A small contrastive audio-text model, trained from scratch.
Model: 12.2M parameters, log mel input, encoder arch convnext, encoder norm layernorm, encoder activation gelu, encoder moe top_k, encoder num experts 32, encoder layers 6, encoder width 256, text encoder width 192, text encoder layers 7, text encoder norm layernorm, text encoder activation gelu, text encoder moe expert_choice, text encoder num experts 16.
Training: soap at rate 0.002, 11400 steps.
Rows from expert 4 of block 3 of the audio encoder, named by matrix and row number. Rows with one number belong to one neuron. Each number is 128 + 32 x the weight over the matrix's rms, rounded and kept within 0 to 255. All counts start at 0.
# up: expert up (encoder.blocks.3.mlp.up, 32x64x256), inputs 172-255
# down: expert down (encoder.blocks.3.mlp.down, 32x256x64, transposed), outputs 172-255
up.23 [113 150 188  83 161 175 138 128 127 122 154 140 150 151  71 100 134  92 151 182 108 159 126 186 127 134  77 104 116 148 117 133  52 155 111 122 105  99 112  85  85 138 167 181 109 186 133 144  62 143 149 145 100 162 119 156 137  97 156 121  74 102  70 111 160 150 196 147 128 145 158 164 188  90 179 161 173 117 142 153 130  31 116 129]
down.23 [109 104  41 200 101 120 152 142  88  84  91 193 106 106 115 143 145 154 110 178 134 101 132 171  91 128 123  93 144  98  87 161 139 122 131 155 129 115  99 140 187 112 106 147 159 114  91 151 179  75 162 156 201 154 173 140  65 154 122 119 142 101 108 141  94 149 178 132 147 138 126 139 168 148  87 169 108 159  84 165 158 115 150 100]
up.24 [145  79 109 126  54 160 150 159 127 133 114  68 200 119 106 134 147 158 126 170 136 100 114 153 142  93 150 106 125 135 119 131 130 105 135 166 170 143 139  94 125  93 114 114 106 133 167 138 126 142  87  93 134  54 124 133 112 132 152 144 130 128 109 129 145 128 107  95 159 146 131  81  97  71 113 164 176 196 141 152  95 118  93  95]
down.24 [124 104 165 150 125 142  74 200  75 160 118 144 133 111 127 150 148  52 144 140 115 110 124 181  97 170 205 143  88 159 139 112  67 115 119 128 143 137 111  98  92 102 162  87 162  95 155 126 175 107 157 120 128  85 136 150 168 121 112 145 101  91  95 169 153  97 198 103 119 155  63 155 153 120 188 118  99  91 137 101  90 118 126 151]
up.25 [114  86  90 103 146 129 103 135  99 121 170  76 146  93 163 148 140 104 134 142 112 123 115 150 184 129  65 102  91 148 131 122 109 177 162 133 126 125  87 160 129 100 141 139 119 104 107 140 123 170  96 111 103 183 125 119 122  73  97 130 128 151 158 136 136 131 142 116 161 149 211  78 131 128 154 139 169 161 106 143 128 108 170 108]
down.25 [139 110 175  94 110 156 146 129 191 144  72 183 157 238 161 147 183 157 104 105 150 103 159 111  96  79 107 118 101 117 102 144 185  65 166 193 183 147 140  68 124 141 128 156 165 137 135 157 108  80 111 160 101 110  94 116  98 155 143 163 145 136 106 129 120  99 150 119 139  86 121 139 137  51  91 149 131 166 151 113 149 111 136 164]
up.26 [191 138 109 105 157 147 173 121 140  77  37  96 138 144 139 180 169 118 145 108  89 119  78 149 203 139 151 163 168  67 127 112 143 121 106 110 133 111 176 196 165 113 160 103 114 118 163 137 233 118 209 175 146 167 183 114 133  49 135 138 118 108 130 183 134 122 144 165  69  85  89 101  85  92 153 177 160 124 100 106 186 103 104 130]
down.26 [182 114 129 160 153 106 119  71 182  88  97 104 127  84  87 164 198 106  85 127 150 162  71 168  95 109 102 142 115 141 103  70 146 199 141 111 122 207 135 174 151 167  50 112 129 120 126 161 136 126 121 141  89 195  79 105 146 115 132 210 110 154 195 177 156 121  90 130 131 199 142 148 158 110 120 169 117 121 112 200 168 162 151 100]
up.27 [174 133 138 100 101 102  77  94 174 158 118 102 137 110 142 150 161 142 140 116 127 112 118 130 112 124 136 125  49 121  98 137  97 141 166 180 168 169 105  86 178  91 142 158  82 142 136  83 188 179 106 167 150  69 201 131 115 130 116 171 150  80  85 108 114 136 151 157 127 131 182 132 191 146 161  76 146 111 142 145 158 130 125 153]
down.27 [152 146 142 105 106 125 154 183 144 133 168 195 105 162 186  87 119 154 126 158 161 146 127 151 160 125 132  93 112 131  77 146 138 169 145  47 165  72 157 129 176 157 190 143 144  80 135 137 117 123 134 154 180 140 133 115 209 101 143 114 123 143 107 211 135 115 183 142 159 153  88 111 152 141  95 118  88  87 118  74 186  98 105 122]
up.28 [186 103 110  85 111 149 136 185 138 148 113 110 121  89 152  76 117 167  77 151 113  93  95 115  53  87 140 145 195 149 137 198 115 134  96 146 153 140 204 119 137 111 145 108 130 121  92 114 110 180 147  76 186 138 112 152 100  72  84 148 176 183 195  87  99 159 166 141 109 144 117 165  99  64 144  80 140 146 175 125 107 158 164 133]
down.28 [148 151 142 128 108  86 134 129  92 124 180 138 127 178 116 144 117 156 150  57  85 133 110 132 138 146 110 121 146 171 137 163 202 134 144 198 115 171 112 131 156  97 177 158 153 130 123 130 138 156  54  77 118  78 136 148 137 173 102  84 137 131 129  51 160 108 103 199 148 132 175 141 135 124 176 157 166  77 108 113 169 144 188 168]
up.29 [142  99 167 100  95 156 132  88 141 129 111 158 132 142 150 115 110 187 137 159 181 155 103 124  52 198  56 111 126 129  78 154 137 105 118 155 103 193 104 132 131 172 134 115 149 141  90 181 131  61 107 139 243 135 123 101 225 111 210 164 136 153  62 139 113  90  83 148 133 173 148 122 139 143 100 125  96 144 107 137 137  91 130 119]
down.29 [120 108  73 140 164 120 111 107 139 106 157  61  87  96  65 120 140 138 171  92  74 160 178 145 140 153 166 160  89 101 120 132 130 161  91 146  64  81  72 167 215 148 161 111 134  93  88 113  77  95 133 128 113 163 124 105 181 120 110 216 105 109  98 160 162 157 135 152 124  83  52  95 150 121 158 102 133  82 147 155  60 163 105 126]
up.30 [174 126  68 110 193 104 112  95 103  99 127 182 186 128 125 146 116 129  97 163 108  92  95 165 159 113 202 116 125 150 147 129  93 162 121  70 124 174 114 147 132 143 116  91  80 132 197 129 117 143 116 134 157 181  98 168 167 143 180 138 165 137 120 199 145  90  69  81  99 128 126  77  62  64 125 105 166 167 123 124 205 133  70 127]
down.30 [120  87 130  69 102  97 171 171 173 105 165 101 186 121 159 109 108 115 101  97 180  78 114 186 140 153  99 127 167  71 210 117 149 109  84 220  82 143 156 152 172  71  97 154 130 114 128 132 119 144 130 135 108  90  79 176 143  97  75 151  99  91 125 119 119 118 143  97  93  39 233 138  98  70 104  97  92  88 124 126 112 151 152 124]
up.31 [157 166 164 139 100 145  96 186 135 138 123 170 143 104 189 165 205 185 116 134  83 120  95  73 138 137 139 161 132 127 102 107 141  97 133 140  87 180 132 145  42  89  99 147 118 147 170  87 138 123 150  49 108 125 120 130 150 113 116 141 144 138 139 132  96  78 120 146 139 127 160 116 128 108 111  81 153 197 161 205 115 146 123 101]
down.31 [129 147 122  48 136 117 111 102 151  95 207 117 203 178 135 136 131 118 134 135 112 108 106 118 146 109 138 124 142 120 180 175 150 105 133  68 134 151  71 129  50 163 154 174 145  59 125  99  52 121 136 107 148 161  92 139 120 148  98 148 131 140 138 127 118 137  93  92 114 131 160 171 116 112 106  80 117  88 162 152 154 105 144 148]
up.32 [178 124 161  90 116 138 118 210 153 134 197 185 123 117 125 185  31 173 154 105 120  93 119 137 164 194 134 166 128 144 196  98 171 104 132 150 128 149 161 144 152 132  66 135 114  99 173  95 130 202 100 141 114 195 120 143  85 165 114 115 108 134 159 163  95 112 140 117 107 135 160 180 127 108 115  82 120  72  67  81  88 203  93  81]
down.32 [139 142 167 143 110  92 122 131 179 125 199 115 110 149 110 121 138 176 118  89 181 154 161  83 173 147 110 138 124 191 128 120 149 116 128 115 105 157 166 219 122 190 180 146 147 123  83 135 127 134 118  79 130 115 163 161  49 133 184 136 142 136 165 157 165 167 111 140 103 136 100 112  83 162  85 111 109 171 120 156 116 125 114 147]
up.33 [160 124  82  92 100 121 100 121  81 107 161 119 117 125  65 111 137 125 146 139 132 128 160 144 170 198  96 111  88  87  98 130 167 143 172 143 130 138 132 107 145 112 142 151 125 133 162  95 121 139 131 109 106 165 109 134 134 103  86 118 150 106 143 138 162  95 153 106 161 165 133 120 176  86  94 104 146  74 121 102  90  88 110 128]
down.33 [137  68 129  94 109 172 110 124 100 148 115 141 125  78 124  81 145 126 152  54 140 152 150 112 130  90 139 109 147 116 119 117 115 162  73 103  68 140 112  88 143 138  81  96 145  82 130 162 139 173 140  66 174 142 107 117 118 119 137 145 144 150 120 141 197 169  98 163 135 119 120 150 116 117 140 194 106 114  84  61 133 121 149 151]
up.34 [154  54  97 153 131  81 129 185 111  61 100 172 151 126 142 101 108  79 202 115  63 194 132 138 153 106 176 155 150 168 151 105 133 147  67 138 127 111 134 104 139 119 153 100 145 167 122 142 140 146 128  73 118 113 112 119 131 109  89  72 128 126  89  97 139  99 163 111 101 111 152 134  86 101 109 114 108 133 171 137  98  76 159 135]
down.34 [ 90  92  95 141 153 126 123 117  90 191 120  48 141 139 129 133  79 109  29 165  87 171  97  94 126 129 112  99 121  92 123 149 132 124 142 118 141 158  97 125 112  72 182  93 157 130 179 154  92 139 137  95 147 113 104 156 131 130 101 126 164 118 114 121 153 109  97 144 101 102 123 155  95 101 139 126 174 129 131 148 148  16 138 103]
up.35 [ 98 155 148 160  79 161  53  93 183 117 161 145  77  88 183 123 174 116  76 131 132 129 141 124 162 158  91 128 104 119 125 144 194 125  97 145 125 141 191 121 119  95  67 121 133 104 121 113 152  91 185 125 110 106  94 116 200  85 104 138  87 120 123 135 153 129 138 119  95 150 183 103 124 159 117 144  90  99 182 145 131 160 153 110]
down.35 [115 117 156 111  90  99  78  63 123  97 194 171 133 116 126 114  45 142 196 124  76  93 122  98 120 113  91 126 152 152  69 124 142 173 180  87 120  90 116 100 122 130 180 142 156  94 138 109 114  78  82 185  51  69 159 117 110 160 172 108  88 178 122 133 126  92  65 178 111 114 126 169 133  96 140  86 112 142 149 109 134 112 145 150]
up.36 [140  93 138  99 146 125 109 174  82  95  97 139 237 133 143 142  72  56 164 131 116 191  74 119 112 106 193  89 138 115 135 130 131 146 123 147  83 116 144 112 112 146 172 130 155 168 151 168 125 119 136 119  71 136 105 138 105 209 164 142 131 152 115  89 136 104 232  95 178  64 146 127 158 129 108 171 127 143 148 149 140  57 125 107]
down.36 [125 136 130 196 109 137 142  48 148 191 102  39  94  60 181 113  78 119 153  82 160 150  85 112 175 175 208 122 123  80 122 155 163  99 172 115 130 124 133 203  64 153 164 172 183  85 117 175 136 177 135 117 132 129 167 158 109  89 135 141  88 124 116 133  94 164 189 214  94 138 146 121  99 112 101 117 145 165 109 140 119  37 119 111]
up.37 [ 75 156  54 118 192 106 105 114  99 132 121 150 151 113 151 129 116 140 165 110 113 156  94 171 179 106 112 108  91 134 133 139 157 141  97 130 145 141 127  55  94 123  73 139 178 127 143 173  77  97 131 110 177 134 111 182 136  16 120 108 158 137  94 151 130 150  30 141  85  76 183  92 165 122 210 163 116 121 186 133 165 143 167  88]
down.37 [134  73  38 173 132  89 144 152 121 150  91  97 126 124  62 135 133 131 107 116 189  82 145 213 150 133 131 188 123 139 113 107  79 105 113 169  88 134 185  85 199 152 158 154 154 137 101 130 132 143 150 136 162 160 143 123  98 135 120  82 151 148 170 106 125 135  80  99 100  96 124 119 221  82  97 128 102 124  79 161 196 165 137  99]
up.38 [149 137 149 111  60 133 150 142 145 104 155  20 104  89 124 102 158 144  73 127 191  93 111 170 186 110 127 111 154 126 129 159 144 138 204 131 151 187 161 117 155 139 169  87  96 158 141 100 166 208 148 105 154 140 123 204 104  92  95 128 115 203 141  80 151 147 162 121 163 187 121 180 126  93 128 149 162  50 120 113 173 113 147 101]
down.38 [108 128 154 147 148 143  81 147 112 141 203 119 138 142 111  95  98 128 175 147 189  81 205 131 113  74 205 148 123  46 145  70 172 124 119 114 106  89  99 137  92 121 133  98 151 132 112 109 125 118 109  99 154 130  42  79 113 128 112 166 187 132 104 151 112 130 100 113 186  89  64  96  96 132 137 142 160 149 102 165 142 122 216 113]
up.39 [152 136 139  77 151 115 136 119 123 141 128  94 185  27 141 170 160 161 161 103 133 109 111 100 134 153 110 128  67 180 170 109  96 164 150  82 139 124 158 111 153 133 116  98 140 132  58 133 106 109 141 115 136 175 138 129 186 118 122  68  81 164 113 146  67  87  89 168 142 157 134 161 160 144 167 113 201 194 107 147 195 157 124 151]
down.39 [116  93  94 138 153 128 178  77 188  93 151 133 101 161  63  84 150 138 126 126  84 128 111  81  68 199 127 120 144 181 103 142 156  84 114 109  89 128 132 133 168  59 174  96 129 156 155 115  51 144 123 148 135 121 172 131 203 155 118 117 224 145 111 185 108 147 126 131 108 151 144  36 166 166 134 123 135 134 173  96 129 137  96 153]
up.40 [126 111 167  84 142 191 150 120 109  41 170 173  93  52 125 179 119  93 136 128 144  47 130 200  92  46  99  99 104  98 158 117 178 103 139 134 172 149 147 144 188  87 144 104 133 116 123  82 143  96 116 127  91 125 109 117 154 121  47 150 108 148 131 121 108 162 147 183 124  74 173 137  68  92 129 154  78  71 144 142 187 140 116 124]
down.40 [100  95 144 124 115 113  85  75 187 184 139 135 146 144  95 106 167 174 128  67 152 101 125  87 105 201 129 196  57 150 118 186 124 181 113 128 106 159 162  73 128 115 185 111 125  85 161 106 138 113 182 145 110  97 125 150 152 165 130 190 163 149 230 135  90 122 135 132 123 116 157 114 107 104 193  80  80 170  99 110 130 111  90  97]
up.41 [ 43  86 156  89 132 130 163 115 157 138  83 122 168 158 133 162  82 156 156 114 124 115  73 162 118 173  92 162 118 127 125 142 149 134 157 167 122  98  86 112 137  92 126 148 110 129 189 150 162 145 144  92 134 109 126  70 149  99 145 118  97 144 111 139 138 178 106 154 194 163 139 165 116 149  58 160 179 141 105 155 107 145 200 115]
down.41 [152 145 142 113 152  79  72 115 146 121 176 193 143  97  87 136 141 130 120 155 108 130 152 139 154 150 112 128 125 116 120  86 112 138 132  53 110 124 222 127 179 139 110 127 145 172 146 121 129 107 136 136 178 167 114 129 155 181 215  71 152 171 112 158 150 186 164 150 113 131 116 103  87  89 140 140 155 125 162  98 158 121 159  95]
up.42 [ 66 111 111  91  98 141 148 152 183 187  85 186  49 123 152 130 126 191 134 134  99 125 127 168  97  83 125  63 196 171 139 159 165 171 146 137 152 196 201  77 128 163 118 149 127 151  48  81 135 132 148 176 109 232 160 147 108 102 134 203 156 148 123 117 143  95  91 104 105  43 153 100 222 145  91 169 133 116 140 178  87 165 184 195]
down.42 [126 167 139 176 139 121 131 142 142 137 111  80 129 111  68 142  91  80 135  93 108  81 104 116 105 114 101  91 130 114 119  88 108 108 142 163 181 105 116 193 146 148 231 149 147 122  93 105  78 152 151 202 148 162 134 115 124 159 132 143 158 187  85 101 147 121 185  83 122 104 114 186 174 127 140  83 102 122 113 121  58  79 150 173]
up.43 [121 120 125 130 139 176 136 143 133 133 136 187 113 116 145 127 129 161 131 131  93 115  80 134 133 138 210 200  72 108 101 125 132 142  99 152  93  81 147 170 170 168 110 104 106  97 169  86 137 150 173 154 111 119 144 139 135 142 125 156  82 131 153 140 151 126 116 131 110 161  83 100 182  96 126  92 107 128 142  95 168 137 114 174]
down.43 [173 100 129 119 193 141 167 143 165 105 137 152 164 111 188  93 132  73 126 154 133 100 162 158 103 193 101 129 143 185 155 195 116 164 154 202  71 112 157 109 171  73 151 172 156 126 136 103 142 165 149 131  90 143 150 114  53 119 116 123  92 120 170 156 104 128  96  98 128 118 121 114 170  87 129  93  73  98 118 146 102 163  39 113]
up.44 [103 140 171 111 212 125 130 165 113  93 161 128 152 104 120 133 157  81  71 140  59 112 130 130 166 191 148  85  77 104 105  95  51 138 128 107 161 102 131 135 161  90 142 130 175 127 104  93  78 100 114 118 148 218 118 102  69 155  76 119 131 163  68 112 154 145  95 113  75 190 117 135 164 119 154 121 101 150 143 133  56 255 105  90]
down.44 [ 98 149 109 220 111 141 215 128 155 106 141 151 162  87 154  54 110 115  89  20  95 184 135 129 182 110  91 145 112 128 155 120 175  83  78 137 144 133 137 195 122  49 109 172 108 118  97  62 177 129 167  85  77 204  47 123 135  71 142  69  50 165 109 120 140 152 151 116 100  84 139 151 188 148 152 132 160 145 101 103 154 120 153 144]
up.45 [135 165 150 158 196 153 164 138 116 159 163  74 106 129 120 127  93 107 167 130 137 115 107  60 126  65  98 164 161 160  97  73 136 182 207 109 110 123 140 110 123 132 151 131 117 125 176  80 160  78 146 155 205  83 165 129  78 138 117 172  89 128  78  52 140 137 108 139 106 107 129 106 160 142 153 130 160 119 120 147 164 168 135  89]
down.45 [121 189 210 148 132 106 152 117 124 158 192 134 106 152 146 140 128 123 156 117 124 148  85 127 145 119 143  96 100 181  83 132  85 100   0  69 104  71 114 128 125  89  90  55 172 181 138 139 164 178 125 134 153 131  98 162 109 143 179 116 148 167  80 103  92 123 105 131 148 182 133  72 118 166 174 158 152 114 187 134  90 128 153  72]
up.46 [151 150 170 101 145 144 109  90 169 105 153  84 140 144 118 150 149 117 106 154 149 137 119 122 113 136 137 163 121 159 118 166 118 121 101 150 141 164 176 123 145 108 142 115 128 128 134 151 114 107 114 102  87 130 115 107 122 160 142 168 157 108 149 112 154 108 145 135 130 174 123  96  63 119 163 162 137 116 125 133 157  73  92 111]
down.46 [112 151 133 176 119 120 133 177 106  73 125 146 157  66  84 148 116 127 172 153 134 181 167 171 101 191 139 143 149 133  89  80 114 144 102 137 138 157  68 105 138  83  94 147 106 123 153 165 145 144 130 120 130 106  92 151  81 127 116 111  92 136 183 141 104 141 133 111 118 104 203 134 111 128 174 124 127 120 111 170 176 136 152 132]
up.47 [124 180 193 130 163 177 135  79 152 117 132 144 156 136  55 145 148  87 140  91 154 149 133 148 118 140 134 138 132 122 141 100 129 123 136 105 139 132 121 132 165 172 146 129 120 114 128 160 151 101 127 133 129 168 164 144  78 113  90 123  74 126 140  99 178 143 121 156 116  87 119  74 131 118 129 161 115 112 116 131 162  83 106 159]
down.47 [ 94  78  94 194  93 109 131 133 138 116 118  93 101 108 118 116  84 179 166 129 108 153 117 126 184 128 112 111  46 105 127 129 139 113 123 186 158 118 169 107  99 107  56 152 160 126 136 128 124 130 139 142 113  98 121 136 121  53 173 132 102 112 127 150 120 108  81 150 125 129 105 181 164 110 147 155 108 146 111 130 173 168 112  82]
up.48 [ 98 125 120  88 129 139 126 126 136 139 121 130 131 141 101 121 142 186 144 128 133 118 149 120 144 150 176 107 163 179 113 153 171 122  42 181  88 112 148 139 103 138 106 159 161 132 110 122 179 142 162 107 118  88 171 107 108 106  91 133 105 109 110 150 102  52 174 124 147 135 113 217 126 147 110 114 203  93  97 116  81 128 168  66]
down.48 [164 107 120 132  90  87 116  91  91 108 162 117 135 168 131 105  97 143  84 125 104  93 160 146 115 100  98 155 234 145 111 123 100 127 184  29  89  98 107 122 113 179 218 109 132  80  99 116  84 131  92 104 112  91 102 192 142 111  93 114 144 127 104 117 141 143 140 130 146 172 133  63  94 111 118 121  89  96 103 138  68 130 130 106]
up.49 [115 124 169  92  99 126 120 158 103 142 181  72  92 179 101 126 114 131 125 207 122  81 116 173 153 154 109 157  72  56 121 129 110  88 178 139 193 134 127 156 149 115  88 113 143 121 113 171 112 119 175  58 119 160 104  89 119  85 147 112 129 136 139 167 108 142 122 129 146 144 126 110  98 217 100 159 152 155  54 129  94 202 158 164]
down.49 [121 145 129 116 145 116 190  87 151 191 115 110 142 161  81  61  47 143 135 131  65 101 138 114 155 106 131 135 162 107 131 106  94  86 153 100 132 158 158 120  84 160 161 105 101 157 165 113 139 108 146 129 138 140 175 114 140  91 134 182 155  54 115 132 159  62 146 126 106 165 107 157 108 134  61  58 188 192 131  88  72 127 156  96]
up.50 [159 119  94 125 150 114 127 139 165 133 105 113 158 147 162 111 130 153  73 179 149 121 108 147 125 138 170 108 123 126 120  99 129  94  86  76 168 149 125 109 106 138 138 130 128 140 181 111 174 140 124 100 170 107 133 153 123  95 139 152 156 122 100 150 129 103  88 107 122 106  91  82  87 176 110 119 105 231 104 143 142 119 146 174]
down.50 [ 84 134  99 133  96 154 165 139 174 181 138 116 156 179 181 143 141 101 195 109  89 142 110 190 125  82 128 105 126  97 184 111 155 117 121 174  96  99 139  80 104  77 119 126 153 136 176 142 107 126  97 160 110 114 168 107 133 115  78 132 119 155 108 127 133  94 131 150 126  76 133  95 135  43  85 103  60 129  82  79  98  93 132  60]
up.51 [131 125 153 118 134 103 140 168 167  88 115  85 149 164 138 120  93 140 135  90 129 108 161 108 169 154 149 129 124 139 115 147 113 128 147 136 150 145 130 101 104 113 121 163 122 169 155  96  97 138 103  81 139 106 141 118 100 115 100 188 118 140 174 175 111 112 122 162 150  98 148 136 144 132 143 140 125 156 125 130 144  71 121 164]
down.51 [151 122 152 168 133 140 121  97 117 154 159 110 100  89 143 151  99 198 108 108 104 130 150  87 142 118 164 127 151  91 124 179 103 137 113 100 128 140 148 119 114 126 125 135 169 121 154 163 149 100 149  98 131 165 186 130 158 108 103 149 108 121 110 143  69 153 113 164 131 117 151 116 105  98 154 126 147 184 122 126 120 142 151 104]
up.52 [152  65 159 156 141 161 151 113 151 147 120 142 136 102 172 136 104 109  94 147 151 172 112 131 146 179 121 165 112 143  87 126  81 168 163 194 146 106 122 146 125 163 103 126 102 109 197 109 116 111 136 141 142 135  94 138 111 138 155 128  91 130  66 139 150  75 107 101 156 123 134 164  97 171  83 134 158 131 198 109 128 166 130  72]
down.52 [148 111 158  98 113 175 146 148 116  86 125 190  86 133 118 129  74  64 177 142 123 199 185 153 116 128 194 100 127 126 168 133 111 175 145 117 145 108 104 190 174 140  84 119 110 172 106 124 145 125 157 129 162 106 112 150 151 179 149  87  96  72  95  92 140 159 131  92 172 112 125  71 138 140  90 164 143 145 131 126  89 119 116 213]
up.53 [168  67 103 122 142 187 125 106 149  92  67 181 133 116  43 151 109 114 160 132 139 126 112 121 113 152 187 139 153 174 105 119 171 105 173 151 171 132 172 140  97 143 149 152 184 111 151  48  64 134  89  91 169 164  82 123 189 203 122 179 110 167 167 209 167 133 165 134 115 161 108 162 109 102  89 101 134  99 140 119  84 145 141 148]
down.53 [ 94  80 124 152  79 180  82 170 104  76 148  95 113  74 136 131 108 121  98  94 140 166 185  87 195 140 115 108 142 131 118 119 120 152 110 109 107 218  73 132 101  99  72 190 155 126 146 125 148 118  95  78  83 176 134 120 170 125 145 128 171 152  94 123 175 127 124 184 167 103 139 142 127 195 181 115 152 134  96 135 156 115 157 141]
up.54 [190 170 184 121 153 164 133 114 160 139 146 105  82 150 149 132 107 111 119 131 171 128 137 117 157 102 116 103 176 141 148 129 132 145 138 108  97  81 108 160 189 106 143 119 119 155  89 140 115 156 158 131 133 161 131 126 108 157 128 152 141 164 122 128 185 151 123  84 135 113  82  92 144  95  91 133 189 160 114 124 140 156 117 110]
down.54 [127 149 159 161 151 131 177 125 166 125 141 112 177 157 143 130  54 106 208  83 142 140  70 108  58 148 135 171 100 184 113  53 153 148 171  93 131 156 121 210 104 113 102 104 140  86 141  94 124 103 164 159 104 126  93 100 157  86 121  71  99  85 160 107  98 137 157  94 119 114 134 146 138 142 174 164 104 128 135 172 163 141 156  78]
up.55 [158 123  86 168 146 137 103 174 117 170  92  75 117 106 123 128 122 151 116  99 108 135 162 129 154 178 139 151 129 102  83 102 129 145 133 125 115  99 150 110 102 122 133 138 115 132 139  98 157 148  91 166 158 114 181 152  95 147 141 116 136 143 100  81 163 141 170  94 141  73 105 175 203 133 109 130 161 210  80  78 122 155 122 208]
down.55 [169 202 144 103 150 161  97  90 130  83 132 177  98 157 133 146 156 143 127 163 153 177 107 134 159 136  95 124 178 133 108  34 147 144 155 101 150 133 144 150 160 115 143  73 164  96 133 112  98 101 146 170 160 155 100 113  95 195 116 173 133 156 205 147 166 105 173 134  83  85 168  61 172 105 129 157  96 126 152  92 110  81 122 144]
up.56 [112  90 146 141  96 150 147 115 160  91  98  76 133 113 133 104 126 148 180 117 126 125  85 108 124 126 120  92 116 131  94 154 127  98 162 139 149 135 102 127 128 136 110  90 118 122  85 128 164 136 133  96 119 127 107  87 126 108 108 184 127 103  99  97 128 143 121 126 173 128  91 166 160 133 104 109 137  95  99 128 117 110  75 138]
down.56 [116 119 120 111 179 136 201  89 106 117 161  72  81 140 106  92 143 152 150 170 134  99 116 173 129 123 169 136  90 103 140 142 155 144 123 127 163 150 156 151 113 137 155 107 150  98 170 115 117 172  86 124 174 171 104 158 166 117 185 125 129  98 141 142  88 151  95  61 141 180 128 156  96 114 100 108 142 152 125  94 182 113 143 128]
up.57 [130 134 149 108 100  93 145 155 152 162 122 129 171 115  93 104 131 159  94 140 123  73  93 160 206 137 105  85 140 125  99 174 127 112 133 121 130 157  86  71 129 139 164  96  98 137 106 123 150 114 146  91  94 108 158 123 152 104 110 131 145 131  81 133 142 145 108 164 106 140  98 157  94 151 166 128 130 171 128 134  95 151 140 173]
down.57 [129 165 106 123 120 103 110  92  81 123 132 153 178 159  89  60 170 129 105 137 114  77 123 118 125 101 133 132 152  54  81 105  91 166 134 123 137 138 235 127 116 139 123 160 107 131 149 131 140 142  96 127 145 156 158 136 137 109 139 156 198 136 152  95 155 163 116 203 111 130 157 187 154 124 107 201  97  96 125 120 149 130 137  80]
up.58 [149 132 191 148 106 114 147 103  86 114 119 161 141  41  76 142 130 161 142 134 173  82 110 157 203 164 136 194 135 168 145 111 160 100 156 143  74  94 124 111 177 130 190  88 152 166  79  88 142 149 149  94 143 115 174 104 110 136 139 127 153 180  62 144 129  72 130 133 140 139 140 144 108 139  81 102 188  98 105 147  98  94 156 173]
down.58 [125 118 105  80 107 199 110 103  82 131 219 140 150 173  75 115 131 137 118  37 118 139  96 112 169 131 179  98 105 118 135 127 107 127  97 106  90  62 126 149  90  84 136 154 161 109 144 112 144 124  89  87 102 119  83 204 179  95 142 162 134 103 125 134  77 135 129 140 125 119 114 148 160  83 106 122 129 132 165 124 120 107 119  95]
up.59 [174  97 114 156  92 135 134 108 161 101 152 114  85 171 124 140 173  59 125  99 208 161 155 142 146 151 103 112 200 139 151 109 163  82 117 123 168 176 186  97 117 159  88 125 139  49  40 133  74  75 133 136 128 132 111 173 127 163 168 116 105 168  61 124 135 160 129 180 120 138 120 185 171 106 113 113 191 153 123 118 103 167 133 130]
down.59 [ 96 124 106 154 172 114 117 162  74  81 129 141 211 121 162 118  98 138  69  76 145 129 113  95 107  88 137 149 139 146 134 147 166 125 173 151 201 125  51 100 200 121 142 174  50 188  88 119 109 124  76  93 105 119 157 146 116 173  97 105  81 125 104  77 125 145 126 133  92 119 187 160  93 123 183 117 159  68 149 137 157 139 123 153]
up.60 [169 125 121 189 131 122 145 158 148 114 133 130 106 158 143 126 133 110 147 150 144 117 123 176 138 117 159 118  93 141 116 116 123 160 133 119 120 165 165 124  99 159 202  91 147 142  75 104 131 150 118 147 126 110 151 127 132 122  81 103 173 149 118 143 138 106  75 127 125  92  92 109 125  94 137 149 148 115 153 120 158 145  90  88]
down.60 [ 86 120  91 115 126 122 107 133  89 190 155 124 114 156 152 161 141 136 124  93  92 138 139 159 153 100 124  94 115 100 127 118 148 112 113  94 139 156 116  69  98 117 130 164 150  94 125 146 144 108 106 132 181 144 143 149 158 130 125 118 144 124 132 106 120  86 113 143 106 163  92  92 100 184  64 120 117 147 146 132 145 147 100  72]
up.61 [137  85  30  87 177  97 107 136 146 143 108 113 155 113  16  69 129 132 106 136  90 187 143 163 103 134 108 103 196 141 181 197 114 107  48  79 147 128 135 184 146 172 134 154 145  77  94  72  37 115  87 179 120 150 101 109 136 171  99 131 159  95 119  88  88 154 104 100  89 148 118 190  83 119 123 153 118  73 112  99  90  99 168 118]
down.61 [106  62 162 209  86 179 203 119  94 133  70  72  94 122 177  62 129 111  89  58  87 140  80 111  93  92 150 105 209 173 150 116 120 119  84 172 134 189  65 152  99 129  88 126 122 159 115 123 150 106 151 161 109 191 115 158  81 138 198 180 132 191 159 136 109 120  67 226 110 121 187  78 157  49 121  93 145  83 102 134 169  55 170 146]
up.62 [129 152 202 135  86 160  58 186 152 157 158 167 103 171 142 169 132 131 201 172 152 144 132 116  94  84 146 148 128 199 173  92  46  91 127 120 128 109 107 153 133 116 181 136 142 125 163 170 136 126 206 106 169 127 133 128 118 171 120 135  97 111 125  64 118 134 125 128 109  59 124  95 106 100 131  92 130 151 142 108 159 187 239 111]
down.62 [115 191 129 176 126 154 133 125 111  92 169 149 144 120 175 111 167 135  59 159  76 158 112 160 139 180  95 141 109 165  87 140  81 146 182 151 132  62  86 122 103 152 113 163 186 122 140 139 137  99 115 160  74 153 133 109 138  88  97 148  78 114 103 132 137 141 152  86 149 178 129 176 147 107 105 112 146 145 167 202 140 175 113 149]